A small audio captioner, trained from scratch: decoder width 320, adamw at rate 0.00065.
Rows from block 14 of the audio encoder of a small audio captioner, named by matrix and row number. Rows with one number belong to one channel. Each number is 128 + 24 x the weight over its row's rms, rounded and kept within 0 to 255. All counts start at 0. Numbers have three digits each.
Before each channel's rows are labels from the 100 clips, of 14976, where the channel reaches its highest value: "responds to" is what is common among them. Only what is clearly more common there than usual is listed. The data: notes from a synthesiser with random patches.
# conv1: bottleneck pointwise conv (encoder.blocks.16.conv1.weight, 128x224x1x1), inputs 0-111
# conv2: growth 3x3 conv (encoder.blocks.16.conv2.weight, 32x128x3x3, transposed, each kernel summed), outputs 0-31

responds to: drive; vibrato; resonance
conv1.126:124160151160115105116137121128134160113131131118098096114137119156099125159128141127175141137128125139111169151138145127123161127144133049133131152152150131132136124139144129130114105136153168159101140129143143163139130140142130146131141139170146142136115125123148135153140122151125170124131143119127097152111155136141066135148130155146
conv2.126:141127158106112158143135134139133142132097066105131135074125100126135147182131158134111121164133

responds to: harmonic FM; inharmonic FM
conv1.71:130142129143115057126129115070134101121154112152154117136131098131139146115122117114104146123096135128141117140034146059138116133086106136130127135109134129102145099114053136132134165108141113130131140117115116098128151145139110147147127100122110125140145100100109133137116112145143125118081082148161131125141102129140133136136070089086
conv2.71:140118167122112138136130087130103167137120090141118139135087140104119078129181155103109144132103

responds to: filter closing; resonance; saw
conv1.80:131133145087148186163141142111124126116142172124122143146141129124161089130119125112139141109152099113105126128135129105095136115088123133148111160109124125113144124141153154113063132116110132121082151141101160144130122111155137131156128102126112097136165141142118134098136110146122154132133120097129134161129141130108108058180097123124
conv2.80:094111141079093127161141128109124080120108125142117138178129114151104139136083102128120097130102

responds to: filter wobble; triangle; oscillator: square
conv1.28:134154132129142147115137149161098170114127138136090116138100133123095131112141139157106141139139134135130131118147137127095139145171102123091120126116128172125128111138141139153142114142127133127149126129105096108083120134083151114110131136143120116108113137117141114131129139124124124130159118134124112129130154143127084141106146159109
conv2.28:129119086153086144168114100119129102141131113102134107111126060126115125123088163128134140156120

responds to: high-pass; harmonic FM
conv1.58:124131132145139118120155133144110138126127087139167161135134111098163103147084131126095104136148153124119120128136163128144122126146111124152111162123136150138129164144147139189132137093145106133131135152091108141118135124107138160103130144102123097151125147094152125135172083116165160146104112129121110109140124151150111063107113132167
conv2.58:183090089113114107123157100108103152135141159127130130140087136100139149139140132164119114150090

responds to: glide
conv1.6:131129126089177144150107111099140141108113127140125122136112135168132121166095123126138136132164132128088132122115154111102153154104097101131057106124144102090145123116103143072125076147118165134153150121110175116106112100105121093156147117121111146107162126133118149169068131109106101105115152070146135123125161099138128125153104138136
conv2.6:109119115153139118090143162118096149100141134110088100093142160146109130107164138099163139114089

responds to: resonance; high-pass; filter opening
conv1.50:096138102123143154168108176092119098142153164125138167120140113110173134111155122129100113112140110114123142119118129135126122136068128130170141112157144158078139143180113151119074129110120108107091179143100126147085139148136144141094146088161125129139109146153120130117133135130137106112123124111150146112094159115135149101124121097117
conv2.50:104124116037107126143135108126108081155155138120143123123112104133102142118113134132128103102148

responds to: filter wobble; saw
conv1.61:113130096127104149119127131149096125149125117148090108139135167115162144126158182111106117108111127120087112138138099118145098126129130158118123108124103124096142135095113162105155141125156079135101141165110088144097143121110144148154150129128126117127114133111134110135152135140088106138145132134123129135136097147090083141073110117142
conv2.61:124106130120089113151147120123146057114132148136115150156135104181119112138090135093122097134127

responds to: drive; hard sync
conv1.107:138134146123136165128133164111114119129142150135108138105140140132169143142157137155146114120106110135121104084102119117149108136113179156141115146124155138137130137139097128122076118101141105129119161116117146127123128136124152133099145115163115125129133159128149130141172125106119117111110095130169105116113138126135136129115104124131
conv2.107:140115102150131075152186092119128124099123142089152104118160136145116122139111128142130080106137

responds to: filter closing; resonance; triangle
conv1.55:099125163120130159126134133101132103133115179113115118135095063136180103109134128130103123152120091078121144095138113127135105138136117120117171155102116094136143123125152111127115104112113114101114141123089144116135141135150124131140128102131167125111126136104111125141124099125159127101129108098160127093070167130127100102117117111129
conv2.55:125114122091171180115121111119119123144122103104119163097130075124134152103072136127130123136105

responds to: drive; tremolo; hard sync
conv1.74:156128141112117088147131121188077145116128153152124101160143126113174106135192125154140149129081123125127119109094113107153099144106151119115138126125159106115130089111125153090090123116133145125130135114132129144137130129129141109083127101141101131089164083124166096101169129114060119153110121146160122170146107144128131102154108143137
conv2.74:087076093131156105113152143146112186108124114100100095109102102129120121107125137126111147123117

responds to: filter wobble; pluck; resonance
conv1.68:140138133124142102141127132174106161116091127119100111132111155130099124103169144157156148109106135139133125121149139139115139127133139104134134159113123100120139123134116168129137108153133098163143085115131110130124120112084134123133119145120156156124153143152126123148091125117093115146172130131100105157140122108110103151116154113128
conv2.68:104131087113170138143152122151148095107110130056115142121120083104144108130106122124134123156143

responds to: bass register; drive; tremolo
conv1.15:055164115109090078155128145104136120143114130132176149079132077130121151124127116120123095128123163094131113113130133137167088148108160129124167112117103119141127158164071141156109142137127104131104121114126126128133151169126103127135128103113130169132124144135100132123128125122149122165118085144151118126123152108147082127110159085101
conv2.15:152120161099115150157100117125108089129166119119156144057119134118128119134102114103119086126134

responds to: resonance; filter opening; ring modulation
conv1.117:129144131134085156117134143116131096127117127149132083059123136154132101102107121115155083151130100102134119144125128117144126096111116140159137103112135133127148156132144120134109148158090120101093118137115127107144130110169128134145139148108130143134125144124076083084126120156115110117101130085080160101098135097118111136129130084109
conv2.117:133135128142126100125115120128144101155130093163094160182136131145144139108119079119108106117071

responds to: glide; filter wobble; text has "register"; text has "bass"
conv1.119:099160102127170127095135107132103141161114080121092134118122141046150107139138133144102132122126135142125132135150117133155116102106145155156139157148083129121133121144113111122122137100120129111160143166114142111126128132112122140101130082146132105140075129127120150113160117102085109151132131158116096094155101123140118113096141133148
conv2.119:148143134116136084122125147135129133145105169148149131117172139128161118093082129100143072119157

responds to: high-pass; resonance; filter wobble
conv1.1:173142135154116153150108136146127118119134154135152118155131140164167160104146131129113126150160134147158125141126131137170136114081133117116148128152100160096168134155133143103140164134144164126150161144101114107126129160129142161112137134175130137099150100149098145115100126169151171141106144136135118153111154145143124110106141085071
conv2.1:080138119101133154129133116122124087168114116096091077121095103129109147155164134117119139102114

responds to: resonance; hard sync; text has "register"
conv1.22:139121120059111114126151131128091113146123116115117122085126137106095196159150052085138106101102132076128089137098127144146091132079121155161136108141120103108154106145097129116117142102117133088122122122130099107140163137129111143144169102140139137107117096163109138099083108119105127087111141101152124144112117103155150111130147121097
conv2.22:164153159127179159111144148122140170118128114097094177133139129133168147132128134112128085129130

responds to: high-pass; resonance; filter wobble
conv1.75:136136106131141154152129148132121096123105128136095154079135143136125141124140146112107106124167109109103130134133117134154113108104117138163141130104125114133129142118098120149106128142138067109094125139117096169098129142104126130139156116128117127144134161139117097120125122056112110121106129132122119133127116091159116153084142147132
conv2.75:139143107112169122138136120121151097124140186117150112155150138185151138108118113133116071125142

responds to: harmonic FM; inharmonic FM
conv1.86:096133140105178079147128093107130169076133138101118133126148092148094117125081078134109127089126097123103162134126168141142131117150086112126146092107130129124125145123123116107104121150135150102128118112157142133114132143084140100171074159108102134161118144099117137131083152142119132127127114126139128076100136113165159145144093092109
conv2.86:117118124193118186107127157149133115149121113174134099095114094122139151108144131133139122099133

responds to: drive; glide; notch; hard sync
conv1.109:089113120095134133128130133100098125082097126108130135083120128122140175142111064095115103080122100089106087114116115106110110147103125125150100106108109151128166137134105133119140093112079108125099127131138092128096139148126131161133150108102119134097114150107124163109126108110149080105149115084166130117113130090149146140093111114140
conv2.109:158125156122159135141119119105137120137166135094151187099156116099147123137098157135128103173149

responds to: glide; notch
conv1.82:111124087118149124122129138085090106125091128125135153168141097106161094141133121093161168098123153167103137113148115117096137153135106068134106127118093077111127146151090164141145068137153141125159112141137099139132070087138108129132151109133123134095133134121081157163144116125100100126146133118141109145126173088124090106128124122137
conv2.82:137147123113160122158152148128115092118141139122145150051105165099153118149104127094147142120123

responds to: text has "pass"; resonance
conv1.33:153114144090145123143112094135118130113137190107131114140152109137138126101142119150129178145090107114140120094098114109119171132132122113138179084105135149133143090134141132092120087120103132111126100126126149107125131134124189091143116110105152103115156130127108152114128095129126120118144152071130158132119160097146124104154131130128
conv2.33:157113126120176160122087132108103113143120129131128159141138132144129167116101111174139100131070

responds to: resonance; filter wobble; low-pass
conv1.10:151189141113151133076125116143124159126071128133124110096108134118110114139110123114139136156092130125101087114085085074109154114104130105157100090156138123114118120083103183121158098130133190120152118133142121098120100079119142113138147123140129129131173119117105140148124141102101126117109138097121172162148147104111128137154138110148
conv2.10:106094110145146115098147137109066144108094155164130149099159168129133106116161113136129120147127

responds to: bass register; triangle
conv1.5:124157141118154093098126179161138119113116134141160123139095161120108120131126143119131138118127135113135144130067128126163143102133117150117148111134137140139129137127081154125127108106105159126147134145121136048130097148137135084164128108100111145130140152142090146135137126143118137112120135120107161104147132117110174101153134078083
conv2.5:127123116121094116123161135112087125115133123187148132129124160139098127093132135121120063088149

responds to: glide; vibrato; low-pass; triangle
conv1.66:098103114114173108104111110147090122130104127131094156139154134102164131146121110146166146142147119120118146122164113123090131110138123114121091129099082099096141110128126152122097087144149116100135143132120129162123128088148111125123149096139137113096140134106101120129143092113103112117134158138143140164137143130118114119143122103168
conv2.66:123076091113117119115125159132139057129113149099135143111111162115132135139125106125142135167167

responds to: inharmonic FM; harmonic FM
conv1.9:100135143127123140134131137117133122115148178105110144165109090152095078141082151152101131161121122115141143102126121113144156141134125135119161143112152135131093112117095130118124132156115132115140135095126158133149146128120106109147099144121137132108135115113144109161115154128112146111127116094170168142079162144106121156118131154154
conv2.9:153152115114122139151160110123162144132134166130136149109135121165166114080093170134136171132155

responds to: drive; high-pass; resonance
conv1.91:157115128083141135127147114129129127110162137149131132133164136143118122149152132123165074104149088124078114125139146184157107130144146117148126103149138134123138157126093113124125119108156146130100160112148165122112111139134127110128142117117108151089156165149142102131116115127093134144093148115123120139123124140131136112163162154145
conv2.91:092128116138125148095142176114114138093132140086113122114104102185115129101114107133125125177111

responds to: text has "register"; text has "bass"; hard sync
conv1.51:077143102142134098111124129146149107089130095139170143090137090063122149114114108140113134126101109122148113144114104114104127140135136115140114119129079105140136137143100136165144108084142119108098114150122128107116150144134133107151139066132115136119121144122146127119117095123113095134142115153132139121152135142140094121112094147124
conv2.51:180140147122089119131118130130123164165134116141131159147169116083132122124088167125123106163147

responds to: bass register; low-pass
conv1.83:132166140143120102121189127114151128138151120171138127125114122099111139126113154129123116158134199149110139165116107158159128107121098092148104145131141104127095144118118124125121095141127163131148129153152133177124148137120140130147136110135107141128137123114107122111091118175133135101070120157159148135161126136124126126134132120122
conv2.83:114147109167126138116113145126142087107125122105115089110106101161128149161192113123142139165113

responds to: filter wobble; inharmonic FM
conv1.78:121114148145081102166105113153096117147125183130121146144092132146107144122151149157120118170119131126132130121143131153106100136123134117107111185105104105133109129116105150073107125136099104109107138130115139162141068084101102126125125117106136142149150132150097129116146173142088135158113142143111187125137131125071114147129145125151
conv2.78:095142080072103094134129118143152121124111133131133106135125102145118113106125073144105128084151

responds to: filter wobble; low-pass
conv1.72:108126164110149109115110120173126121149094145097079085128158136134154137088135126147130133144099133113136113094138147113107121116164134110114136112125122132137130096094118131105114147124144148097133131158105128114108125094145120146161092125154128121169111093103138111147131128126088095096157100152108128104156105103105108125113119116104
conv2.72:075068099143139106113136161135151126127104122160113122148178135153135136145129145126137096112097